Rows from block 4 of the audio encoder of a small encoder-decoder audio transcriber, named by matrix and row number. Rows with one number belong to one neuron. Each number is 128 + 32 x the weight over its row's rms, rounded and kept within 0 to 255. All counts start at 0. Numbers have three digits each.
After each neuron's rows are labels from the 100 clips, of 14976, where the neuron reaches its largest size: "top examples" is what is common among them. Only what is clearly more common there than usual is listed. The data: phrases spoken by 400 fixed synthetic voices. In brackets: how many of the 100, against the usual share in percent.
# gate: MLP gate (encoder.blocks.4.mlp.gate.weight, 512x192), inputs 0-191
# fc1: MLP up (encoder.blocks.4.mlp.fc1.weight, 512x192), inputs 0-191
# fc2: MLP down (encoder.blocks.4.mlp.fc2.weight, 192x512, transposed), outputs 0-191

gate.172:152075181140131128113120114078098139177146118161116131158107128127139127082094110123081145120134075119123127156199092151172167096174153109133084074124105085138141111148110173110102145126139192084120114126110116095055111145105103195140121122148132141136112156141110083120123064086100113115193159152144158079142125185129176133149124082110099088185105090225090154131146175106165087085099150064140100189142148187127125079109154131098098140105133154067145151136040131095129117108150058160121143089053108183151156106153151163175103098119115142116128149119182148155113123102130087153
fc1.172:149144149128173139174163140131119091147150134110155090131151127138139119124109101140158100170128144134140076161133130175121161032123116103140119109099140126173103088135116150157135125183201147149124129178099126168135017153125161147128133085164169141092093133139121162156106209203135134148136117187089132136093223109065053126112114105103151115093115070119109143103119089111128175163084119158084127127158098163103145127146147219115186101147127112108146122111160142137122141103085152124138071106131121106171183149132135132135131123052110070134158177146122110127142101164119174217
fc2.172:137146203107144156081136173093063064134191147108118107106150102121085151159103109128114208140136123114130122094132125174102073171150133065094112150146083078176172094148117103054166143093086123140168169090116102174095135139127190097122137160133150098117135099113122109154145117117085099128117093115107152121113157203153085121161138124158182093191116133145056127142149144143130081129143120127124122163089160121058116123118137130132060173025089179124133125130132076075130152095157128129165155135169150127099091130189148146091157158183111138147108073113143150192130118136153086129
top examples: /ɪ/ (82 vs 43.8)

gate.368:095058068074151087106116079077158092158085077102061130120083181100116127140126149126104107079127106102073146172143113125121199150111158154124125147087117120127136105084161140114198155121122180111141136120126189050144124178205115156175093147132085185058126125197126097092153151109079135153169115137091145130101127096095144103101096126171138153173100142170098100177146154112161175086131083167086180085118121130125184091134118153097125128088127135074144113168057147151150120102087109091116152137103130126165156160115126147084105144133100147163103129153176157105160127142087141144
fc1.368:061119111128150100131190172100148220137099146136124127157168166191156148123138160106133137147151135139142095106146130104144131123116164135169105097075145152085095092160153089130125176121138031144145136104120073177133049111069117182062144130139152111085130154113152157187091149123140167124091069124134124091120138107125171149147181148111123111137129146126139116097082115191138064070095166096191126119112196097156122115119134097155133190143151113207139156195159106129128099152135109129084086138093127095121180161106129155163096149152074119130163140145129115075095139162191129167
fc2.368:123075133192167120125144093155131117140158103099131113123114092166164118166102108095117125099104119170139111134095137150104092152113118118122132140097119172125161136099119084076150080123076187143093187175145106087142155127117229065099124131139059141117183112137159126108167128157095073129105178081135145131105140147107098113134125116097098137105181117168141129106084091143111111126147113154150103184123124114151144119093155075154130114099143158058122130093131230086168174145136102107151176136154099165182118116086197128093158132149183176081077099123183126215204111124118103090
top examples: /h/ (59 vs 25.1)

gate.79:161092123091164170112094125137147191139146105115146118114140125126162160150132189094153142140129170090119137104124170043103125104151112171176161178121112190133084131130099086105116123103089192154161172196129100142058136105134160150164139158118109197112168132119150102112099130109142127082121141142108159136131162096121186184155124115128149112094112099181181087168136094074065062107120084063134134124209111139147125096162147125151125128148167104112125136122129110107133073122129140156197063169058069147155114048154123121114116106121083147073149116115132158125170188117150080131
fc1.79:130123066129131080129157134138102115152118105116106116158145107113046148103131071111075113163116144153134183142154049151116125128098198103109098094088168130127117087121169168130116146107187077149102145085142170144226117108189157116112090093099084061160164112069143166127118125144110155177117112156157133146095130102141126140106190129126138147140145155112148174081103134166207152101056062155091094185108129123137080131059125152097080091145109185152147055124128124140110163115131082145113161145141168177094169138131133123173123138143145112110153119137134135106100146110144197070
fc2.79:130071114129148115093109136177107105143149161129120156145114092111091134108096110116124135112130152147095147095154193107152170148152111141102112132106132090138143124144136175013097097106139097109140115086084110140165090192141114135147098163159130126119156148123118090126239150131145097133117135069129154148068145157157120132051138142143128153193108174082086123117139107147147178122099127153174167127115153090065158126074118089096070136000160143165141134130157128089098122120126097153089199147107177088097132152141120190127128156097111123131120130129083167178105163090078183136
top examples: /b/ (100 vs 36.6)

gate.139:193126161132161116104156132144011182158083173138104133107136123079054140102105146072165106078121142137097130141101138120137094163072092156094104161091128122143159120107084100084117075160059178154153159151185114101087075136152192142014160095113144102126144110143160149184151162113123102055093107080139123155120079134158136179168098062152107103176134144115101146134165134077131147145064119147118128114128127112170151127149131136181137112116135120107104128135131114105076146141084084087150108117158137143111109135088096072118131139127135106168082155118102163104162155159099116155
fc1.139:116108090135144096166163115096213098157119075110157070096119139158121156147111128128142099145087083086191084155125132133083131112157136143195172132118152135096105126175148145141138168109102171155027113108110099133125153155051098115171122105101140104090112135101114137076102110099142154115093112097124114084162188139105098169106173172121188138082122118172150076173114131154057149104164127119149119158152189182115095160096100162052138169155176099151111093135099135120147123155089201130188099157147112123086146132106138147104137137110106143130089103184176117077133140102140091060
fc2.139:124094191121183137165095148123103105117091139073153104094108141121094152087110133134111162131137153099157125130163166127200102114129166162156100162157098130133151127129110071010117084123104137092147122122157083121126105105172132130115110145154092162124132129165139162126110114179071139163148207077109160103170140149145129135107155144128138138183205095096101112141151086089125078122080122162172122126111154169108139079167125121151075114011061156130120096156084166118144126078152073138133119082147150170121144088138150146132097107122131152161132130099118174205186097107061127141
top examples: /ɝ/ (90 vs 42.9); /tʃ/ (73 vs 17.8); /p/ (65 vs 34.9); text has "picture" (37 vs 1.9)

gate.474:134146114169158141140063073074133107147102129124133118104117161109043149084146150132093119122121130106036175104124174146098144108140145140115061145128118141074117076181113142166159109167186172146162128168153160115147119098166089173148116156049130121168121148155089146098111146093140125148124082111132113103143128147145211099105118156093171100149128115067058093096094065145165104129134148133129126136148133133108169153167135152103132110126208070085171071124124138175107078136151081132163113139132185143111159108157158154103118008105110103075132131121094112123124140083114127107
fc1.474:186153060122088078127186132086117119131045130162148154138163111088158152096145158122154082139176137053147100119195141196060133152146161156136052130079156124150112092164179130135141150172160142074136121172097119122131154104165098153227144115080126129152115131072082106133117133109088160125098176128113133092173131140121184116096123168117106183136131094113122097102123070145131146135166101119089192172181165152136181136140131142108135144092165131104079126114084105121172165152163132085176066135119124087069156122167112081119137150155154116153135166157130100126129112102112154152
fc2.474:086138161148110160114110142119118099124132134174112130131139115099115131126139140100122170131105114164255083100122102153145099142168157138132154116144117142144136126126105130236156081074137067066073146118090157151070122140134095180127125090135131127128160127130101179067103114145121112169096158135081128125134100137055110126115160149181168124091118123124128134141125161145119046075129115112148114127155176136117125108132121110167118158255142126152155147124096103144119130147089159151174117121142108159143099151135115160125092106137138140147138095157116077006139157079174091126
top examples: /h/ (53 vs 25.1); /j/ (29 vs 11.2)

gate.189:148150120187183108159133165121093161109162079108107147139152150127091108059182106122158131176128070182111195121119172166142133086127143116145166158094123107089113129150139054073111098192143095130131159114118093113133106201072142192142127079134114095119086153111135092125144119132153094177108148101130162157168172115192104140141168066181114128101156116134207189088169105134111117131143061102132119129122125155094155130107136132101154182106141134128104180101132210106122096165119173167136091138092130125145167068167133122165168168093078139118143104145115124168153070086098160154
fc1.189:094099081091130119113128143117166153131115132129134116146146130160156148167130117077101127123147138111168070081150136158082139104112133198129141117159152103099158100115135143092164181057155147165145078146108188130091114135148113099107161099156161108164153106173106079048144143139114152131162124142192097153141159142078158180072072191146103136147143173141151098202153100104177140100131122130142202130128206101133138051177122143138120118111175066178159143190079116111097116089123124108152084127155186166164126111154128153079051136156134127123182064122153175116154151119158126138
fc2.189:083108127161102120116167117120141141132137155124112067103206116101125109119169130132125125105159135095123115170184094149164139112149111149116119122097127087121151122116122122051122087157170125148136140092175161085165086147110143041092123172141123093129144144143167148103063118117132137124156117087129090155111120199208149129122107077182123116133143113178131128174132070137174042101075160134124094150161119157135107154165107095149142147066135144118081137154127097135106099096122124107090144180166096182106108125170210082093153167146067193128140105149139192236143119102135126085
top examples: reverberation (93 vs 34.9); /ɛ/ (76 vs 34.5)

gate.399:183131127116087100111112106106145174120156142151118104152076172132165123078152152133133122106103120106175156132116195128165104121135089161154188160132144100130148132059121114127154133132058196112112063177160114091081165145090105138147142185127117150172148106129095126181122145066172149117069174135124087110159117085151115085161152183091094087144114110177110121161120141070103101071099143111157131067140117092128196160161142112150110120112142060080144156113168108103129124066132109108151121109146066144069146130099146043125093063153087193141138122143160142120126139112093126204
fc1.399:132119161154098158143057114096152177083124102118163105133108132084189123131146167105121114170148142110101104162119162113125117127099155069087124180123112137099082173095094125129136175143093100171131098098149065114069157087135180131134151182144126181138142148133092105110089105097159181126118190147106150079106106142155113174175123152149164108143159090182118080142153137127104068101153122084127196162155109071124094125119090099145158172113142145176123133142113098155156135110089150213141099085108050084090135158114115033128090097111122169141130124088076154113142142093198122070
fc2.399:125141145105149105177126113090099136134096133132134166101129154206188088123124115131127094122133139135127082155149057144134099138130112150166118185134108201111143114136104089214161080133126135145102137148168119091109147112126140116113107123107099088128116061134149151110058074136103213136155135175129063118165096118103139104151153094115133118128152070170180126106091158137108064141141129097149123114118050137210141104138170153136176092179135086112112102112125156156211116156109128072144084117157107165181184064151115080125104061155143101146108152172099114136160087149134190143
top examples: /b/ (99 vs 36.6); /ŋ/ (33 vs 9.5)

gate.383:116136117132147151096177140099140100090062074102142104157090096092142100135163144128172179136135087153088131106126147184117102147134080134130161179106144188109168104107089070134171128151082130125124121088132168113123167140120133096160155133146096162144046127098131086145171101181180143126131134168149085121140108037155097121173135067119138132115152086193129141138158104089092153116081110113111091118113154175131097197111062165119120066093179123071221140133165073181101119112145168106111115145206110097163131134132143090118118189134185141117125165117103113126120165132084111123
fc1.383:187157121128174093121103122116117111168164138141158110090160166106110136082118080124143077050157132130142112110134171117136143119089051089124116134138187154130151131095087083147169126128095117118132128187122121138177154123117148080122103101107094172085066182166116121150125094119117060132103157135138120159073111173073113148152089103140121197123159138120108137078135148098082132177113071113147096188159081143108088129113141127116141141139202080082112102114114120199153140119098188146185120114128079114155097061148147197151180082092146133116127207104092095163123133178157085153
fc2.383:128158150134105107138230170128158137122108097164147142205091163151103105085167141144096140140128145151153133146107136088100100108169128154128135121127139162096094162131161123179073139142068139092179173120173120153166168152090191118103121079166103061147093167159114104081088095173179133102115107149089130188127123115068106075161099088127124103126140088126153146103111131135118188125075155156115112089105140063096120102149095069167117090164073105147099117107158157126070129145164201132087168151103073170133152161105110137119149139153149106086129077159154144058075127119099137179
top examples: /d/ (87 vs 52.4); /b/ (76 vs 36.6); /ɑ/ (74 vs 33.2); /ɪ/ (73 vs 43.8)

gate.173:171132145102079163140169105127145141155167078079091151106110144125150116133116145089111150091154114088117130091162138067081186102173128126070145113090107108101125110124097133127090121129147154130125123158126113156153198166104131195157132154128185179129148106069092173105154145143096195123108186076117097114146140167179092122178098188166154158111166131158118088164164083123140101113176121145111168125205113102147134107161119069159128141102155124110168102129134093112151086122162110082207063072176154146048134075096108204129122094161169145136107146118142122189168150148114132129
fc1.173:116089175157140107133133191128132128097106200109133122083134115156132207099129123072172081163101160138128196136130123165097123081093158126112127135123067168109114136135140214108184144188159125080109158134151095118129114094173139104153139116137106093108129147109132072099180098098121134168122112198122107217084200083104180082147141170164126101180093146139142152147119130149132144157079141119084098163070085112124106168126141177086182141136119132178082121162154174169119132107104082178121163127094098095230102160113122095116121126154150133087131142138099132149116113120103152099
fc2.173:108131119103144149096108178126077119154156156145103141219159117103063157143164139128097126131106144095055131099146150172088171101125158153107139157105115098109102134136130138019110123162094145189091111123128172115119090171139110126139160155106111176129135168117127122138143137110148139160116077078125102104080184119207149123125137136146102119117125151093099168095141138105147154174145125132112141179099144091136094144106178133103141090016163143142185145142102158132068066110120142142138187134092098073103140129152109143091121166110102121163132141141087190231082095123057142160
top examples: /d/ (98 vs 52.4); /ɔ/ (85 vs 27.4); /g/ (46 vs 15.9); text has "dog" (41 vs 2)

gate.95:149119100125158183174100136131133073092098115150165082107074172165166119129123147121160119152149175167168094096144149190146081077128138119092165125140136064164188156142115123151173094119132142164154098161110119101097136201124104149184127092102103136125124163074078148179124110133108143099146245135132092078126129135153131133121096164143089150050109156186088101171086137121101145101159102094139152074103132191148100099130088089090140149095095088091171098150125118156135110088139111129130101177103124099123167079108106095154119106188147127175129133112161125142149227110158112090
fc1.95:172143073159112131184143101107082090092117106169099120105136126138129117068148118112173180154099117117135132126099139147126109131148102110100191165155134104139135149147129166081122128182166095111146218158173142157187169111087117168128148171123144183161171136103088115136095143106123128134136181097105135133166118088142164125109058125091138152046170164212150075185119179162145093051123081097083092099157093200158127124094156084122122099122120118107148073101175151114091130103130153169143122131141090184134147102120113061164154111190099119119125128128151102157127191136115168088
fc2.95:149151135136109053091127155110154172141166150145096127116118131117133167109161131147097115133142065115159123178131102136086067118120169127146115113172098157095098133125149139226109213111086216136149110132136144101098146110113103189147138153141134145153136154131090085127096132098116159106168134216164122157160108145084125161192160126081123112120061113100165129112122189134108086114164100116121124094134144162126080127185118121110164114247146107167132158108101087184139117140152144102173098107149075098132123143132102125092101106129123128171138123131154086016107082136183139121
top examples: /b/ (100 vs 36.6); /dʒ/ (34 vs 13.1); text has "bridge" (30 vs 2.1); text has "blue" (25 vs 2)

gate.170:165117149080096171076121167106074143153119149154149062162069150107171148165134191168138149173091106132139072152168146134143171130114138140144152161155097132157129124082169143089144169139107206062100101131142145116080113184101081119125113125135152146146141102163166104129108085119131134122133139119137142174118138101151129139116085122110068138076126153214053071138113168132103056180130136136137176149116141132163084124170121131143161129134171058072180094145129134154103186070091157178184149135110108132105165123106136085099080183169133152130171146094169089122125150135135078089
fc1.170:137078055108117133153133111105146120052134064132142105079117143166159123110166180133162126128162085092118115145067115084082120098131096175124135122143114088116056175046141118091112125118117140145141121154117122159111118148092109146119088133180153163136192121139074085059138191106159145059089155090106108191144163171124104151134114061094086043113137086150099150118122114179123069184159126138123072126186169137148117130174076111157146097133167124149099133092148107138150162162164111136172118081093104152115119188151117130130153103152106133066147136128107139139154200153128135142
fc2.170:153182111150161133145156156098049154108090094111153142079167138183141074130146121148108097158121139172140114120101113143102076100102116159116110136144125146161135091168099114225137175092063122138126154161146077129110155064099131114082129130104121135140147140098119132155054065097098124133157122230144122160127101138099188170198105156115146068120149064094203151096124165126134127141159144071133130116094094122169140119132150149104134104192110133159180181143110126137101146174110088137130103107174134183141120118109107061126122096142136109202109120134146065099138115188180128140
top examples: /b/ (99 vs 36.6); /ɪ/ (87 vs 43.8); /j/ (37 vs 11.2); text has "beyond" (30 vs 2.1)

gate.142:194153125145153160154157117120153131099134132107111129120124092105154140170232148131178204143119117108121096134184074159135108114215137169118137164148118110054122149140140179105179161115104112075145123146125119075117124100094126160103102150119081160111120076089106081078103130116044102109106145105115079153076144124122114074144104170134132075061103173170137145165169160096086089087123135088119073088134181091158126103138132069090196141145124137096182100129154151125171105144112101161174133118118078132111189104094141128141124142145123089104144085186162145129151164099108156152
fc1.142:126167158133082148109135160144101187140150144094146153113136143119118148076121095111098132094155128137136154132183142131130118176161112148146066108178127128132095122161107139129122131089169068104163081072117150172191100144175150131100128208126119132229159153110113155111112124078129194171100081143118167110151191198118068197163093168121152149129119108089113114092079113121180154153122086168071134148110080113118058081152126219140106102087096138160140087108165136134086162168140103133141163115129108119121096147142182158157085169148155136171109136132102107122161164171077156116
fc2.142:103123142143097145098124128133120099112086125068146116091148153119096115137088128135117150125119164133150183103143127122139163126102187122106121135076165069153128144140113106083102101190116088094099164109105101113116039126151187075057052140185090119126141103101143129206190140147139097163139065104140105160111153163116134105120119121130119088162154125082144123128119092114157204171084179190183137195082133096135168140101106119142100186108110122089092126122132153112149073133101110156077167178106157154143150203120170174170135078073122190090158086170143120136116136135125145158
top examples: /b/ (97 vs 36.6); text has "black" (30 vs 2); text has "blue" (29 vs 2)

gate.339:134115146111064056119117165132105141118144150062184083083117156047154172123150138091168151133106190117118140095146144106170109147109091110093108144184133099162149127150158089078131117109102142135083141173188113099123091167144150184172125160128156125102129166072132162099095098170111062138145073125110174143131145145162053097138208096157140174100167205125134126075146116136104136081105112168082110116076083098129138131136145135172094136151145091082143150108162096106071101072163093127106082099110156174147166165158129114163143172108094109122137135155114173112155131084071115136
fc1.339:110144112135179130197112093099193104121146101145061136094193140201140055109135163139118201089113115128066152159122070159066146136099162171163087167149140153144134144110161100127095170091136109175126044084172143166129143081100133128163126110098168159163065147135160099142138149134133162163123084128144066162125105147128141135093123065158168091120148107096140187156127096143119150157111124165126142081127144143088187091088179148108141090139173228145092120128081170112185076142128139139099135111171078163127136145153123128139121083102153149112149090120139133104114087135152141132
fc2.339:085208113113103174162108148103144133126108146101146124119178167141104124134169115133161179149120135110102159117198149142144142147118148109121162160119176090131123188130158162038149148143125119134058128143150153091156141188146202121081101118111112137113126111081123142121135146119120116125158105015107096138096133134199170133111095144138152159120172131097107079121100079105142120151119110128088125147171118053146154114131101120128152107036100124146140125130136111142124113052112092151128098102118119149115075146107150119140149117126129154115149152106147180255093108091060123118
top examples: /ɝ/ (100 vs 42.9); text has "sister" (31 vs 1.9)

gate.437:195166146160080119110147141120177102071102084160148125076145105124088149113120158110179100183090113166149116150154120128119139065131144149117096112142155100111158111148186163141143139137138177132156128105165140072175132172145101098161121149145125159147197184119161124118102054112048096102140130084136145093136152143134150135171158146140108095138115167148206117143072171075137150078151116146099088103157137163028126110091103106090132163082151106107170118091133129141146115118147138116117185177096103132057147144133133104054108171156114124129145115071149128095109177065097162057
fc1.437:089120131101193201121064107131087102129122147142211109175150154130077088169155068120098168101180113131127121114109096187172169178121155090111180139096098134120100100148086126127127142129082054141140136191110112119093123076151109124119189115114101154124129101140109143131156142073149167128041126164095150149130144075145080139132099121138132171106123129141094113140208096156138093158089150126161155090122080135173121153192143106090134115124122132129111121097109168096123150203151110124158142036121158137153182134142156057102135120109144127088086095118094121118149135175088106200
fc2.437:117105166127127102134121151125119134141122124145145133113134102115118139138093144104159106140107136085116139099166110125137093158092138167136119112165152138133145094123107184000148087102128157112106166127173123137123134165134111120163104144134151143126185147118164149106111135134106084137135132052103151135163086159217144147148110147140081142078178167143111132128124110118100064088137089108124108123152120125094156078098148136154108154000184108104187123136123128128089189081094088148127158131156140137140138093118179143138133136109135152138128102145155138255133074081083128084
top examples: /ɝ/ (71 vs 42.9)

gate.112:156132076120117082117077127099140085133124152094157112079131142082150144097113103132090145145162169121130130082168159184128120082135106152145216123192137159086094114133090122163081165152136124134097157145127113143140145133104158120162173157097162104145129112096181145156096133238152131089176167158129187150064150103138151161125110138111141128134076135132118083131166118121102169146135111070086117117154107173120122231071123134135080142088135145169109076142168168067147120088090135121134103128160143143146086102109117165105087192053113155084184169144088189131137149080112118136
fc1.112:063095131175085103150108138128096108162133160155112157124154208113128032164093168108085197093098156134141141052129100071146155125138160157140091121126165120143173101101150132107076106097104112103084142169030074123109138132188158097137135140118113208173144130168079174107134105101150119145110116136125119168168139117125130102129130178101059151126128103140169189086081135094124120143151146174089150209096121136124153127111120167112161098135105099157109138174127116093144194123148131110134136093168168167156134137129151094157098088118103124101193141165168102104110090186123086143
fc2.112:111105136104128140123106126118077134186140162119141176134169135080146128075145136128134173125114085107089081142182091112123139153098138092112109142141118117149155151113155171027086071165153112114077119119084178142126137134155177163128117144112121111147120135101125185154168131130127130110124109064138089126174158168153107168091190152138119160128198079122138100125133123049081114151115077131085144137197125116133140126140125109092141120030077153168142133124133076122104136160119090155092163084135133148124135158123142151101085120137128101146120149147129162255089107097061160110
top examples: /ɝ/ (100 vs 42.9); slow speaker (45 vs 20.6)

gate.283:118130114116139141078213147102131146160092139115108063176142153124106159140102114126117153143194083102129182102147149137125084146082123187099187104098143073132111072155169137121141105117096149187118173138179152125142142153123120128120193106164054147053097052116143126130128121168124149180116152141070149131087133080120158099135155114123156107087124116110096150176155120159098155131176116166048071110136161149107082145082148150154125136140073129102120103151099104124038108128144183124087107169135130139147104129154153137099105117152167137100160202162198186132109099101099078146
fc1.283:031145130107096170133091170130101152099071124083113140137166181113109139148162092123190129136188102086114129108135092165102104155133135171137112154177123152139133088143173130108142147178120156092129102079172124160151108088159117148080083104162098153092122156109159106102090144109121034156103091114050111152135170123114125127118098098106154115166122162059112138150127142174137162190184127127107185119191134145065132123114095187106171042093105080170115101131096151155101102117129138104102086153092100132119046075111141151127196121160131135145134187103107118136130109157134162149
fc2.283:123178131111114118109095154168151150083173167111133150153133197078129105074197080116069140131150161140169119106109089123157163106126093087116118107138166161077146169115115151184185113107113099092124133109118196136100137117106133123148123120146108125155137110164112097085120141107132183166129161180187071121140078120094137165108135111117121143166065085168130134134139176112080096102143100093185120152120109121151126132205138101125190080204134132105094105108170140132144179195175152109062142107124093184133144076137132124101095167096103137120114080099148103029160183107098095137
top examples: /ɪ/ (86 vs 43.8); /h/ (81 vs 25.1); /aɪ/ (73 vs 29.5); /b/ (65 vs 36.6)

gate.393:138136078140149138122113070163084082107074125151135158113121110189137104152131154111099172047162168109088049138144124114140163213098156101108146144135141095107116124150107151100161119069181153104083117144107143166085131105115148125153078162160118153134165180136131118162170137137121089096107154105159179171120142180136165113126077141157132081142196143104103050134167124069077079134146106161062113063208174125157111126135114139113161109110163089114125111104043096083167116176084131148063114127151091135120148114129161133128141183101091091143132133114130145115115139102176097152
fc1.393:131104118177070132065088093094079080144116149125141127114140126163107129087142196125085108124191093083090113178139127093158175138136103127130117132131177111111097156096129098126121151136139111192104107116105096069164135116069148127162067172159159168124180137149117114122118152194155089123040109084139114143089161109141135094125141103144101067109132164117119106141198131151123138081155115130182173117171142136127089144125147146114140164142143065170098138053082124134152095146103123172076107102172086130138104102153103204027104130087074115106141155192125127088127162142166159119
fc2.393:128138136155118083100141119167125135121158102092126152137165085106137106122104058157166096117138109204158089174095138098116159126101097123084107084140150150127153101136113119255117100132160072166119132123118095165154166073078160118157126108129146124093106123111158147140161121179165147087074098140129127132129083105104116121121129112179155181152062141125193115167187127125132143129124128143138102086091134144140156148060156149142144137207149105087122115138094107129134147183126122131121119134143129124126141151154059123134158124086148102141096095140155105015129113049230141093
top examples: reverberation (98 vs 34.9); /d/ (79 vs 52.4)

gate.47:086166128162103124107101190110098101076152126136163100156149123125153133107130146046132134130110113100160149162133104123132119131151181078152067112152127096147101161130149123135175110122139135103069098170093151086110102140160149126130116131121157145128159089092136112097130131144173179111131075115105187163199164149113122155114155167119162185175140116077072202121098155132138107124064065133117098151168160098102076117189144144131140151151177103157161181048152136117147123150136062090132096090103033064057117061121126149164155104114113174143083167156125162159105133153098139132
fc1.47:172106119065151075140129114124109149049090113119169088140078127188177100112098115145123174073135134091095043162143128101088158138133069138119169125091192108098177096079155100159100076156147122107165057022104114152136135145157158149091136118101088119133141139082089132169118065181130078124178127095124184127140084098106093129105118119175103097136154124151121094189138135131119096166098165122078103102089109122119204128131108168172131117144068134097099127130143114173133138122149146077131099115176173110119144145109112171116118130159096137169124068121130091120169133103176153128
fc2.47:186157145133139122137109120129117126141165088183116151120069130121173090070139073139105073116117139109151162145154100105103131165124078165169148123109116190130112138089082137027145124106112124123150126142164137105150128172088099187111102106086159073137125117089080107118216093134130129086121127088147125084134137126177107151142092138106103143115155152116125122105135093149084158129113139105184138118127108146109153088155167106097136121035112170160138216125146106211172121094127126141107128097130132121100143129103121185154096198171169154077143109118180129255102147133087143144
top examples: /ɝ/ (69 vs 42.9); muffled (low-pass) (39 vs 11.7)

gate.200:139139150154097122115143144126077153080152118144106113087081111091101113133113126112058091130156181145067126088146136091116180118128099099117154162046153134119123123100138125106092071102151106126234133054153074118182158125151154142085095104146156111098097109081141128124155177146156154105085127117147142078093146118168126103143131151130154069081135146129197093110146115123197177187092185135101157182133139116111048106120104065172159156086131118156137196069099152165125124157139140126139120106094177126102093207130118140118156100106145146114107168145064136149150178140129158127
fc1.200:176112119172113112127198094136194102109134165103147158169132094074139206097118108085156125159105118167099080161159138100170116097118187152097100167192113134147106117116175120113139096159098127177123152125139112091181133114111177160114088119140121120102121089128155196083100144124142118161138117137169107154111098108120053111124167150184109112081140239164133151124138135116153124045161141078131090122137147137127117118096148139130120097099190123088133165123081173086116121137120136148147133101197106149119092037100172172123192146147141153127146117144172067120105098102163113071
fc2.200:131116096089145113160105081092108056134089128150067133090135141127105153167074140177119159146107136120145149124098160149133078160119160120147153126170057156180152146159104039132139126135093119142134136145110129140144124160134151129089119134135118175110121107138142106186223112205074128069143158127150075143127181072118134073119173096140165139168111108139075154108152088156133121151081166142165126122097195137139109137146126139148137089143127118051122124136095186142210059160123082127156087120115111094153160138114080151116149108141126208089071126061153101173147134116102146173
top examples: /d/ (92 vs 52.4); /ɝ/ (87 vs 42.9); /ʌ/ (41 vs 15.3); /aʊ/ (40 vs 14.4)

gate.92:137176135132088141119112098147114104104118098177106115065167094137150120125110076119196154157173158102094124110136124089137107130096027118115184113161110076115127136121115095103177110121129112174130136127091081150153167173141151121062180130127202150057074113089107113159172136077081097165171125147136167118107116155132047143116159110126126090127096154136153091070177123155110142170104140063180125156189094128182092082142158125172099157139117135132113104169190095120146139118096132155112129119146145144162212161146134081126097128082144168109180102109116158186119128088126137178
fc1.92:099145110071140149136140097185167129097121110126175135159116078173122124119082124119096134162118108109153101093180151114126101160205178156115152137168107129132225101083169120124137132168154142127070147083143147167133103149137174171133074126084123159091097140074178170102096122117209125157104123132167116170153104115120116093153075123192167150112122176102142156144111120081125130077147073117153089111192081137095134089094124119083098094103112143130122131152097149032052110090122113058164129129102130124150127128136104057145164142147160108115116116134170111062158077107141151087
fc2.92:166096161075150138145073155114094102123110123201143089143131153158113133128104123093112147139105113128069122124168148129111057169169128113133173169128142125157114105172059184015169125083111121176193141081134109111129123094125104189119143149141159112077187168144122115150069140095108074158141209075106125149114094157110149117134096163108143119152134162117123107125102075141126124118123161135058153070145118082170170090158158125170118138068112126145142168119134125176134105050128119190150133128082149100152096111113104148129142125105088125114111134108107109234146134097102109176
top examples: /ɝ/ (71 vs 42.9); /aʊ/ (34 vs 14.4); muffled (low-pass) (31 vs 11.7); /ʊ/ (29 vs 9.1)

gate.221:171105083148142081094085149161131112113131140121102124104116092038100163122172126177136190170119114116098164096152191113141090112152171120085194082150088078124064120142105193110149145117135175128080087163146122079161112136119092104155079131138109132132126181158117149105143096211164087212101134117109150081136119094178146089193150171135127105101102118122128135122132141114078159099087194130119133144135179196111124135141097135087074094169136126126121177101085070045091166130118137150143112126187104149105144154105133110143147106154115141147172102071153113138111118112137175093
fc1.221:132171117110097139163141132110146139091103138166139124111105096090130109063065154110133144151144185125109155082150164105146162150105186149089138099124165182092159173157116116154150134164182144098088189126137115127103197114225112100161159147126082102064111089135058113108116128119119121056147103148122159136088196127117162128136194069072131128106135008118148209135200123144112150135112087152098136119095128122131121130119102082183150165070083100181144127134167121120118123133088146125152131137081175121109115128141121116137172093099120117101133165115133168097184141102103101137
fc2.221:180175126135123168127217118076134098129045152110061090107140072168107172077153140147167122155092152122121124105192121139174116099134106182145134113152113105157185198139123087097115174162103113066173135113096109130137112127105057108134157109121113100158144115168067142142094062159072112198132146090137078148155078125144182080143138127143152091138183144166113156181135168137122116142095159095083122140173111146109146116114124159117204097097110113063158092111108149110193099106094100135122127178061115119116149107141115103121122110178134161141153134138169138186132127126146117172
top examples: /ɝ/ (82 vs 42.9); /h/ (80 vs 25.1); text has "her" (63 vs 2.1)

gate.166:104096059137172084142172091119100110106157083140138124107060112075150110101142143179161093101098169109154102158211116121133097201122101142133124159173122135155070106109164074139109152120104136165169159131195209135137094153116080118217108110139126143175142120139172101143136135149103183119138177121113106164146175191133078117097133118133138171132137109125060129133107139144063131117116089153175096138149137128128164147204132060099125121071193102088092098090102134131126161157167116137117089158131095147194088148130165139116117153155050100106088154161133132105120152100130142133
fc1.166:142081141149112139133143134119150120120091109178125142146108091139179069137150137179162103104091080118109163152207094155036110088166123097137151126125102075118097131104157108084101098143045144188149141088152204194165122136113075094129161112123179141127128135080127089142114115109133133119123165125107140112134123113166018108140158116101127128181198129146169097190149087159080126120089158171118103084120173160152166082160122075136146104129194170089111105105144134199122094170124145130114117178164115076144113129169105138101142153116146090066113090135129123113116142131126182133
fc2.166:148101156167115083113127131162122076117146109122129123121142151105138120091109118118173100107144086145149151145098147133142136113155101117160130120109127137094114178108120103255112142135136110150115111106099104149100172115139126144175138111182137151130142161164136137091133151115185152129053171196124120100162059085144119101162103096149158097125072076072199153112189127130106134107136107122156159082082122141146140098128125127156138143199156086118172163071157098142085129138152186112100154136133130108132148091170072171116123093107135114166104128153098097001174147084201135112
top examples: /d/ (87 vs 52.4); /dʒ/ (33 vs 13.1); muffled (low-pass) (28 vs 11.7)